Weights of a small image diffusion model.
Training: adamw at rate 0.0017, 10200 steps, batches of 256.
Rows from block 2 of a small image diffusion model, named by matrix and row number. Rows with one number belong to one neuron. Each number is 500 + 40 x the weight over its row's rms, rounded and kept within 0 to 999. All counts start at 0. Numbers have three digits each.
After each neuron's rows are labels from the 100 images, of 14848 (inputs lightly noised), where the neuron reaches its highest value: "patch colour" is the nearest of a few named colours to the mean colour under the peak; "top examples" is what is common among them. Only what is clearly more common there than usual is listed. The data: short English words printed on busy colour backdrops. In brackets: how many of the 100, against the usual share in percent.
# fc1: MLP up (model.blocks.2.mlp.fc1.weight, 1024x256), inputs 86-171
# fc2: MLP down (model.blocks.2.mlp.fc2.weight, 256x1024, transposed), outputs 86-171

fc1.659:488507503532555475508531460480510504558451499518473522409498480580495496525587497521460519540389518455484509507490481591553578521477510473506445565505533503537517584505528495466476490525535445461513498516489417437538497571504401521534484487525452460491515529
fc2.659:480487505423528547483494490493511553488559570519521496464435518491465460495492519514523437446504500505551474440562558502537508488551449514558514526467474553480478419451448570535423485509479546479520478501500515483550497447502534507568478599513477496546543492
patch colour: purple (73 vs 0.1)
top examples: bold (92 vs 46.2); purple ink (87 vs 8.3)

fc1.345:484451517620502505464570448516456485463505494516528479356525530529490467518522546488501519552486527468467454506509530496518476496532541621496493528455531509527512538408496563519419520463472505517500460433509506488526506526500424514518520481515442521491481556
fc2.345:501488507468454517462418557494480468488548451527495458494507508461467594506494509499543561522485451496409566478513540451477533496521550501463517501539444405522524481507547398471593541516521531450513537511538541532488522528469505450486430444497512475501545409
patch colour: red (27 vs 0)
top examples: red ink (100 vs 8.7); bold (97 vs 46.2)

fc1.347:477502444600509494523487444394518487468376452468495515488498482531508534535516498469530477502455505522494544452517512507506526497504472515509515511521475456515523454479459544468518492463521424509526511635529479471581524484550494592542472503545509508438439581
fc2.347:514490569433458549477519525478507465480566507578499482436455494433468511478479529517500515474424570445483487543412558453509512542502487536448520451509546447441488532502540466437526521515483545491523463468459521548445518528439494404538551433517489496548503489
patch colour: pink (53 vs 21.4)
top examples: red ink (91 vs 8.7)

fc1.158:455525536544501357453406520519421525513525434485521524496555582515524559524505521517452501450481519516564561538445476505453533487498476520502506503487518519468500520486421543480482474500379482456489501555555483521534528488490530494469442558515517500559427488
fc2.158:562496461444479536543536525466578490483494562544509505503472425512479442462496483496573493522471496399466453517540488548533443526475507505434461496543490433516481507479555454453500487529598552538530481472434472478452468541475481524508554461522483476488487519
patch colour: grey (74 vs 21)
top examples: green ink (53 vs 8.4)

fc1.282:506523532455520476468565469485488476502565489508525498476517454429535531526533452546452464521523507506562521583472536552600502484499537497523493497498486482486570396481464436475465543480429514489505446555519448538531488519489530468553526474512485514480440481
fc2.282:530446546429491532493529495472507484507512504522519485488505423525555466480489498507507526476473518423538432597503467525478531370453512455547442506465478469454505495544505426511494520522505525589510383515536502561538579468501467510571542470447461444456507450
patch colour: brown (62 vs 25.5)
top examples: white ink (67 vs 8.5); pink ink (31 vs 8.8)

fc1.383:508466511537485460417524458524451507537458544567503503395446514484516492484485490429495528495460471479515405480503513491494487480524515594526516530537528509533457498480517503500495527532522493520454450497474579527452522506480493502545428544517548502447602474
fc2.383:521471563424533513522485566538440510470522522505522442542488518394510519549496490512543465551502349479514526485568538494472506427488498505596424494549477592545496455479494484524489468509490500504504450510474609559537464505540499492478449518448501460541529436
patch colour: grey (84 vs 21)
top examples: black ink (89 vs 8.1); bold (78 vs 46.2)

fc1.397:471494522423485495523463504525485463502560549505504482560610533456518469389484520506479529529460563480549515543478541510501525509502489517498453513481462438448481521492486478484473478507498552437466520477466394443491533458574566474473560485591503463397531496
fc2.397:517487469450476469503493529441482507490506487529497444498488474475468463554466488488541483497488503464464568467469612485485507477465480503477509542495457430470490451492510494486496479469476484568541445573522501547511510470471462383577444495461524555522468428
patch colour: green (54 vs 1.5)
top examples: bold (78 vs 46.2); teal ink (73 vs 8.2); white ink (26 vs 8.5)

fc1.78:593509506543474482534521487510484504498495544477447522489465495478522456504457442471504585462452471542559508518485516510546537464486542581518476502436488494532476462507479497440514531530504560489482512442518622548512539402486530587468528440462472526497471567
fc2.78:524497476530510509513497533510540521505484467480481562628502508558516482475499555481511506531504496470581407600513467574487578495472532437519519468535485521519507513516471466509499481517505488521509442519540465504523588485514514527550536541416561475483520485
patch colour: white (96 vs 12.4)
top examples: black ink (25 vs 8.1)

fc1.314:486504474498506528484528405547529573496496554511537488447502491452514492455505454504469447472461496475587451576489470533519494539538471490465536521541505597474529536451510512500450461506483454520479525520506629570471503521479613488587448523513518489455490474
fc2.314:538493500483425538505522445532503505526493493459486475519555524441522506458486491497465546503477481552452553486383501517540515550494539458488564494449443408529503573490519514515566458579530475575476523460544522478444557461512472533486465455523478425497513422
patch colour: black (95 vs 17.9)
top examples: white ink (29 vs 8.5)

fc1.337:516512442487457485569471498510490477527441548495448480407523532513488502417452486456470487547393506480581514523499453513515487506486524490472500498475466442508464521513549464451499495564521489430417514505524478504472566486508601471500440473588518478446476510
fc2.337:512500417495537510507489487520462521394507494456528477514462468515551490504498453556507454504558510548516521551435517531518538514423519472430479511503518497456551510515403422499552517462458483584573463514460519495514431541544485513442511466429544450453556423
patch colour: green (63 vs 1.5)
top examples: teal ink (100 vs 8.2); bold (89 vs 46.2)

fc1.184:521510538438484402468493472508456556510518433455499546495574522478485509504521466521518494472474525469478509519480493510477546496410517514436557504463578552435501425487514502530528477499446491447492461507523504493488485501481488468545499483504405535509519479
fc2.184:526496489555504541510500519488513485512465596539507467496501507567490535431492484467448491525504486524512520522494467479504491503579475501549446498483477461521494616523481470464502478470561497464527557494427512514496552493499487523457481473445580474513532514
patch colour: grey (54 vs 21)
top examples: white ink (48 vs 8.5); black ink (26 vs 8.1)

fc1.2:525509484518480512491504471470483500533501533521457471445532515507473518477519476519461501607394537479495509519503492501546571513515515486433444503418533512492442553514555462477450483556534496429481495505480388485566502448508510496596492460567458472499504542
fc2.2:476452482470525529459507442506483538384556533488505516459428515467475436556495474535495457502498532540503464424540513525576537499456539478498490544529466491466506512546453531577428473510479551509570438505516481456563482494576489496558511511510475457503569416
patch colour: blue (50 vs 0); purple (48 vs 0.1)
top examples: bold (99 vs 46.2); blue ink (60 vs 8.3); purple ink (40 vs 8.3)

fc1.416:515527539504534639483479418476513550522593530477488486523505536532551467493508524492516487508501475487532500495570475518475524497472539520533486511492554508474498504485512401436465525523527569479462519470447464505557508506524505481466468534512475405509542492
fc2.416:517505486475476355473508566399482514496466431503496499461560412483460468483496454501481538452477556478506497526477469507508468490507482507520557498520446449472495469488497514460527442511490530528560478602565449530473516481471476477550516468532519522497392568
patch colour: green (28 vs 1.5)
top examples: teal ink (47 vs 8.2); white ink (44 vs 8.5)

fc1.675:483482514477523545469476468467529515468487474500482540518463570503470517514572521495470512546502524485442546455541461562562533499523515499480457516453540580497521545497530498589433497551502481495496536484444440500606499438475501483581508539528439530551508546
fc2.675:454523469581526410441569441468466538472537523576483508494478426509497453538492474572486477552485591487532477510478620464524475508510524485460515489614516514484486486502518564517385485518500573533497466442465518503527444489564466504538585524498482432539493456
patch colour: purple (55 vs 0.1)
top examples: bold (91 vs 46.2); purple ink (88 vs 8.3)

fc1.476:468511520517546504484482486415494505579508519576530512574482454499563519517547480537485506512516530487598445543465517602577545522544454489502497535499552549478520466505443481328481476471396482460532478548455451479507477515415508511513503493474458557489484516
fc2.476:550475513538463480492521410558490527446461543499464461542504479535518487465445468461529503461496458509461463510556415464457429482437573495505510443509425466499466485531542494558525419595524526500470504493519577495499550435576505500548529433501540520447504480
patch colour: blue (40 vs 0)
top examples: bold (95 vs 46.2); blue ink (71 vs 8.3)

fc1.8:458508498491547516489472462437497490573494488534539523384498501521553524536558486540491485580479529495541508535471511558531550530491469478459505527501556496484527498522451486345504461442445491426525492514460456490506463537432454478481486511515443511494502552
fc2.8:557487556539478510521535430524468521447475572512499453511511483517497484451449461477478469433515504521487478490500460445514485502528549499572522469418466538498486489531539530604445449543544536526463488520541520482515512420528498585534548497470498503518509530
patch colour: purple (43 vs 0.1)
top examples: bold (90 vs 46.2); purple ink (54 vs 8.3); black ink (42 vs 8.1)

fc1.265:501458519548518514524564483523514484591405433540464584496474498494480521536568487474428561442427493486491536516536479596523507518454564479443483530494548535534482529514532488461491502511528443429516464494509501500492519575488397520513492518518474522493498474
fc2.265:417496533417558591454562508527546571426550551490534509464489469569461502508508520511524480470477503487517490488562519478501486446554402502571522510541491596506466481528501522528441554454524525541477492504497518520588469470425560484577486580494483529516488606
patch colour: red (74 vs 0)
top examples: bold (98 vs 46.2); red ink (96 vs 8.7)

fc1.506:436505513488547508483504450459503504568506466541548535398458467516570508544552489537486491559477529501542494526478534548525507518489461469445515537541546504478530494522445500333510484458436495436541456524466524503489470550407466475483448510505468500494513562
fc2.506:538499564534493534555524449509482503487441565517483455533512484523526508438446472456480478418513476508514467501481436463549469475522515478568516460435463566531492507544545512550498459556541531526449496482538562483519523444506501601524530512481501531493455529
patch colour: red (46 vs 0)
top examples: bold (97 vs 46.2); red ink (66 vs 8.7); black ink (29 vs 8.1)

fc1.457:583480493578481462569528536524457456529506535485483464508480474518522515517474450523515549491483463509560477558436517514491514483448486557483486489462535483474487452470482469397541502471517585520542450428550540492443501451541490556445517438459535462515440510
fc2.457:470410551582509502481485496488529561570491498510469583589452482490499466482486512492501541515474499403529439537528551536497429451566578536524486509478436515494458563426508522442485507512505529389512486505499525502500560504481431498601477517455512555445563468
patch colour: white (32 vs 12.4)
top examples: green ink (32 vs 8.4); black ink (26 vs 8.1)

fc1.149:548507488422483550604465415479495537537557463505484493473564526526513558473498550473488458434547505504484562541552525522565468498461468512503510504542514484587498459481462413450559515512505553471430501474489515496508465504518474536475454546535563502464616465
fc2.149:541512493475452472433503556537563557480535472552513500477508450490479521484485510526490513499504484542532437547508540455486554479464536536549510506396447512422491447495520519425482497511523461557488512576507437522462490525503496475494509379420458465562443511
patch colour: pink (48 vs 21.4)
top examples: red ink (86 vs 8.7); bold (79 vs 46.2)

fc1.485:523521458484500508526502530499493492550480497475552438467564500494484590450493516431505475453440460510505553552469521483542410451452479554462523475513541462466493559450438459473541493479464497522494423492551533548411504540473487470457453513467556579517455538
fc2.485:530430544501493506469526499510529525508533516542516538539425450471512526534481504568509504540562480446482506521548428505417511494487507517569500546539518552536498550487554589492443502530501600542500481504537503452496506486528546533544558597522459464460555462
patch colour: green (49 vs 1.5)
top examples: bold (94 vs 46.2); green ink (91 vs 8.4)

fc1.41:482476516492524506500481493448466482570500503538526479519457529556591522507538477532498520545479493494547500502451491560500560535483447508481461514513585506468496486507448427348518519489407467433525504523422408483564506479452526517501509468507444494508456555
fc2.41:539496449501441494474465475489482525402501506485464480542506478460447473439441478453526471506524587545459440502511474507511456480509561535512490465472442421487457506441528511573466404538544571513475464530526543482513565421556490511549485493489550480467578448
patch colour: blue (40 vs 0)
top examples: blue ink (94 vs 8.3); bold (87 vs 46.2)

fc1.733:528475481497457473554487516504588493503428589481422475384492543513481478483449487461456479486398489475614477555508496515492475525482483492574547502544475489474460448499538441459471528530531491497443503522546567521497548524496550463550465558549539502474552541
fc2.733:468443464541549549499489492499457450398544514443543483529431460505565524481541502508495501500529516470472490553477474504522564417544524449494460505504516522479563556487448503483503530517482457527554461465462623549512447542470507533530466515411484479520588492
patch colour: black (49 vs 17.9)
top examples: pink ink (39 vs 8.8)

fc1.286:499555478509512512561494485444494489561470545515477482510537494528536491423508475535507487586449542479540501520461484548547564510505458474478484516501501471465487521520495445407491484545488467441486532500489365446538506444504560504534501432565472489472486545
fc2.286:534453437429487492489488495506460514387493531482490469458456508476498455516452485498500492520506503557489487423509510515518500507418573470499455529462443462467486499537453468556529451525443493500570449549527498505520533477615503449489488472501539488462579385
patch colour: blue (72 vs 0)
top examples: bold (97 vs 46.2); blue ink (84 vs 8.3)

fc1.440:466494485501504540514492523461541531511475494479449509613452517581499525436503568499489643512456514447543500467509460544507493516502459509557491503542493529474491550502486532476487469554508451480495478587500458477564561432536477451579454580539526482496559463
fc2.440:469470477533491427475453563448530554531542465517482524573522552324453506505505542489568545516474550526432485465512533501392522578537530532444540532533485465506483536475482597489484500509534476473536538610481494438511474492491478467485483496510544551484575454
patch colour: grey (74 vs 21)
top examples: white ink (85 vs 8.5); bold (85 vs 46.2)

fc1.649:401421426473499445448500516535411515520525480463479499528499492464522512493508507467450588507559545509566477541551539517462490506409489535523494507479461498501501490492542559457432500511507529536478432456466440474492581498441487370461494511471485507440417525
fc2.649:504534518443512578600482493531515451549482523525495487499538506499455457523502480490530459423460502491487657344473608469472493528522458521455562520612465485504508455505480488503545530480481513469535528568548485500564510497519462562528465526526526531549426442
patch colour: brown (81 vs 25.5)
top examples: yellow ink (76 vs 8.4)

fc1.544:404454513543503548530484517536538515529468456472466555523410507550508518488478628478462554482495477431531476489540485638550439488442544476534474579536480530549493563501513530445555503535501441514497464511475530480565545503479476488491517533469492483504530513
fc2.544:434574517499536551488510560462510550538558517511531428508526523459504491468526560549580464512475398490496548487468587450425499434558389532556514509534474509480502425398465483476496561448517536492512525508477458453566475517452488517520432563492454564557491551
patch colour: brown (52 vs 25.5); orange (30 vs 0)
top examples: bold (87 vs 46.2); orange ink (53 vs 8.4); yellow ink (47 vs 8.4)

fc1.47:488524527501449464474571441495452498523505500544483523428464493522471492529492425499456515537424520480433497529466512503568508525529551532494478524519563451546512481462563516495498532511524536491461459458452477463479471514447411551501488484523454418494471523
fc2.47:506495489520528597603448537517554544471488517488520549502480556469483527488488517564513469460490489550527480504529537548512557509498512472528495528513511557517506578511483512552450462504485483454521463449483473466558422439514553479535606545434484483521506464
patch colour: purple (28 vs 0.1)
top examples: bold (93 vs 46.2); red ink (35 vs 8.7); black ink (32 vs 8.1); ink: purple (28 vs 8.3)

fc1.240:495503475437511564556429518477558525471479534533523535485448550521493520468501508505466470553459499483545500480532502576564494512511473479482477549509496540485482512512500471462451449524438498487466520502488512559515507454447638466518474525535464557483530541
fc2.240:472537473564469468472577474506422533456476434505453478515562446488552478500495442536515536505529470544395526500388526472496528517446532451509520497514521449506543525532469442488559522487519481535522483463496448419478506540528333565453513471469477481456512465
patch colour: green (37 vs 1.5)
top examples: teal ink (40 vs 8.2)

fc1.603:524514466500459491547476528516486508536448619482433480375511527524462514465449518471452460456425522507607495497498442513497468526438455502501503491444497460488473562475566545482470530512517517491436509487519524480499522533524528488511491505561520483483507509
fc2.603:454488432563586474469511473482474518491457494563545500541490439445554483508571470508528451440492457481580473548505514559492517460538495460506519516493522572461531484515447431493453478545469450542601512485490600504500503564513517514565496510423545516441543461
patch colour: black (52 vs 17.9)
top examples: black ink (28 vs 8.1)

fc1.95:502470505489499517559464542497542459544421441546515569559459472503487554472507507460459532451497512486566497524564508569516441537460530477478513537491463535502491462531478495404534469495447478491491460509513555600407548479427577458463473544482506568471470455
fc2.95:422538479514503503494536508523500504501468438445445460505588475520532506479500494473596557483546460522443547523449487464442478451473463469479587500544511494551490544547487442488578567449515463565490525468520510440497518522431453518474480504506516538484442568
patch colour: orange (39 vs 0)
top examples: bold (97 vs 46.2); yellow ink (96 vs 8.4)

fc1.301:450524439470516530453468599428560553507499529508520489544420470515477571488509512480516512556429473498502538541454522550498492490513465503482516512510504416464535484465485491517551552485457421482504520562497496523521501512439461487499487467471497583536551486
fc2.301:482499439524512424468483431490480576456486484579493521511544441522493491451495503524539484428528566502527481545456548519497456496594497476453618509454520508516502458478491585504523559486464545487495520424470508535476521466512526509476531526547538518485530525
patch colour: green (76 vs 1.5)
top examples: bold (84 vs 46.2); green ink (53 vs 8.4); teal ink (47 vs 8.2)

fc1.421:522521511510442484543500504492517475535442499467450491542464483542475476455431506504497534514469494477566476468519455535522451509470567501475484527476439450513441541506532527454540510567488476449445554444524432481469548449527570518459518397578469471461447516
fc2.421:484531418519526389517504488526459525461498447528505445527516466450561479506512516508581459497570489591510498585462505492438460515482506472444492516527488532468490452514463437493569466489477465518560514550457525507516482508532485454455547459421532544470569415
patch colour: green (55 vs 1.5)
top examples: bold (77 vs 46.2); teal ink (74 vs 8.2); green ink (26 vs 8.4)

fc1.57:530480521542531509487522505508410461520519588482507487522499526488628511504517426520485525470498472534578521534421478527483524500451478523501477495469523455435507442507441500314540514491444503410528497504529564541483522469519549483466463457522473560460505549
fc2.57:566469497524456533567457547551487532492476489477472493531504539473511519447451510464537469531474534503536469494458469518497483447507500493561474456474466485530494489475465460531594484485514562462494546486515582535476577482537488574511434516454575432531518449
patch colour: white (34 vs 12.4)
top examples: bold (72 vs 46.2); white ink (32 vs 8.5); teal ink (30 vs 8.2)

fc1.126:421505516489549536493512478428516491600490472548542540453479466513579513535554526532494487537491516494554498522439518547520503509510456470459532524547544531488527497519434480273529489462422478455540447544463502491495472544394475485483472512510461540499515571
fc2.126:523516541528479499545524437539490503482433548481460440534515493511518502434448498448496490425521457514520478467535435468518421474495521483545520462463443562540471505533543539558514454561537520529444529495529555485516547438541501552507513496508525536487461533
patch colour: red (44 vs 0)
top examples: red ink (100 vs 8.7); bold (93 vs 46.2)

fc1.363:461517589503497443533550541505504529436559469419486602495507426484526524442500574470514529453449558533449537493505443531501570493540552511461489487458532462472500469473501395526523551492506513540473450523547456490492529518481507447470454451523477551570553470
fc2.363:563471411471469532540453507458556467544495516603518456469467536538459440540489468524510475525477474499569471502464523471480414488417486545509446523555461507486481465460497555427487448514516533503519517546430471495485438512475496533492533513510486441468423533
patch colour: grey (42 vs 21)
top examples: pink ink (38 vs 8.8)

fc1.660:516511530504557527527494500448528498597468536493538513294473501554564499480555555540497459529481522497574496501480477557580500477485439479492477519488516499495520579495469452397508519471451503473523481508477486481543468573481492576516528469503471525533501566
fc2.660:474444536512460509467540413573444497516512528484521443447517494466510461504468465513513444478526387576411489455467549417489446467540544539514466529472434460517481471420529496529492462516498532458484514463529579486465474467546499505459507547534476480447537468
patch colour: purple (39 vs 0.1); blue (32 vs 0)
top examples: bold (95 vs 46.2); blue ink (41 vs 8.3); purple ink (35 vs 8.3)

fc1.303:445515450492516537447471479461518524477507516517517463363588516578519480500516514512511497555437515482481481374432500503519491484532476571508462516499538489487500596460477443516430471488474478522513459518477401451600492516513447552561532456477461490519538590
fc2.303:480455528452480557496519548523495522564530488480483495548494570502496516471505520506537520463522477516431664404484523496428495429533440482515539494587482479561507481533540496500591596473516533536520525506513600456564500516443516530474467536453506495540509442
patch colour: purple (48 vs 0.1); blue (26 vs 0)
top examples: bold (96 vs 46.2); purple ink (50 vs 8.3); blue ink (50 vs 8.3)

fc1.494:527482490501454532592423538448580495515438504505506537531413535505481499429454526447461525486458486475568481508513488570544477549491515494516480517473473509492435508515471474420508457528430474443451473494495533548453580438468599493528485516492486548505522514
fc2.494:442549447514512457512566525510471494501472431485496468490564465510561484466520513520580525529503433517442516538418509500438507493471487443492550496555548478548534546496465423451577560443513465558523515513513522463487498558461431527461479467469521517434517506
patch colour: green (78 vs 1.5)
top examples: bold (79 vs 46.2); green ink (70 vs 8.4)

fc1.462:493476521479538460503513500489523482557475448465514559269463481557561472531535541521505498511472480496556529532420556531489480473471468481499524521536520492472509489502455486329529524473487498477528493483521589515478491588462472456467467532531512483486516561
fc2.462:477450516543480550551540444496499537513467536540517434495528486538498521455457526452478476475470433510484450564533481466520406473553530513532527494538455605552500575449548491494528498511513537518473491495527589521515516492446500575493549518432502543509485553
patch colour: red (35 vs 0)
top examples: bold (94 vs 46.2); red ink (68 vs 8.7)

fc1.676:493496522571498483431469400471486533467543539509517467403512505450481436543509474503510509581488524464471441464517511496537560521505528604525426557497516508430512536416513485530402443477475500465504528485476376455554485503508482533562503513504404439499529544
fc2.676:464467515511471517550463587528540417548556451490509462486549491428488583480508528495549516454571432482423585477511537440428434374521507478481518487554477469567513481498536497482533613445528533469503496476570554511480464528446482523440441560494473497531507504
patch colour: blue (51 vs 0); purple (40 vs 0.1)
top examples: bold (98 vs 46.2); blue ink (71 vs 8.3); purple ink (29 vs 8.3)

fc1.685:560507543560474427443428420520502554433529551456490487463516506460543474479462488479465458402482509525638454521476500499482507490485482513564527473493468571451485448488438481450457519498501546502459488490514658531506531500464538488537455526485525487545518536
fc2.685:423474501463485648560550473426518476520505499477503405492458546568520544437495534504520507524464447402522540525461483514541475487552451478526452471557530463535527553417514428482563532525514470508546549482499534534489528501497544579509486467515432439525525517
patch colour: pink (52 vs 21.4); white (32 vs 12.4)
top examples: red ink (68 vs 8.7)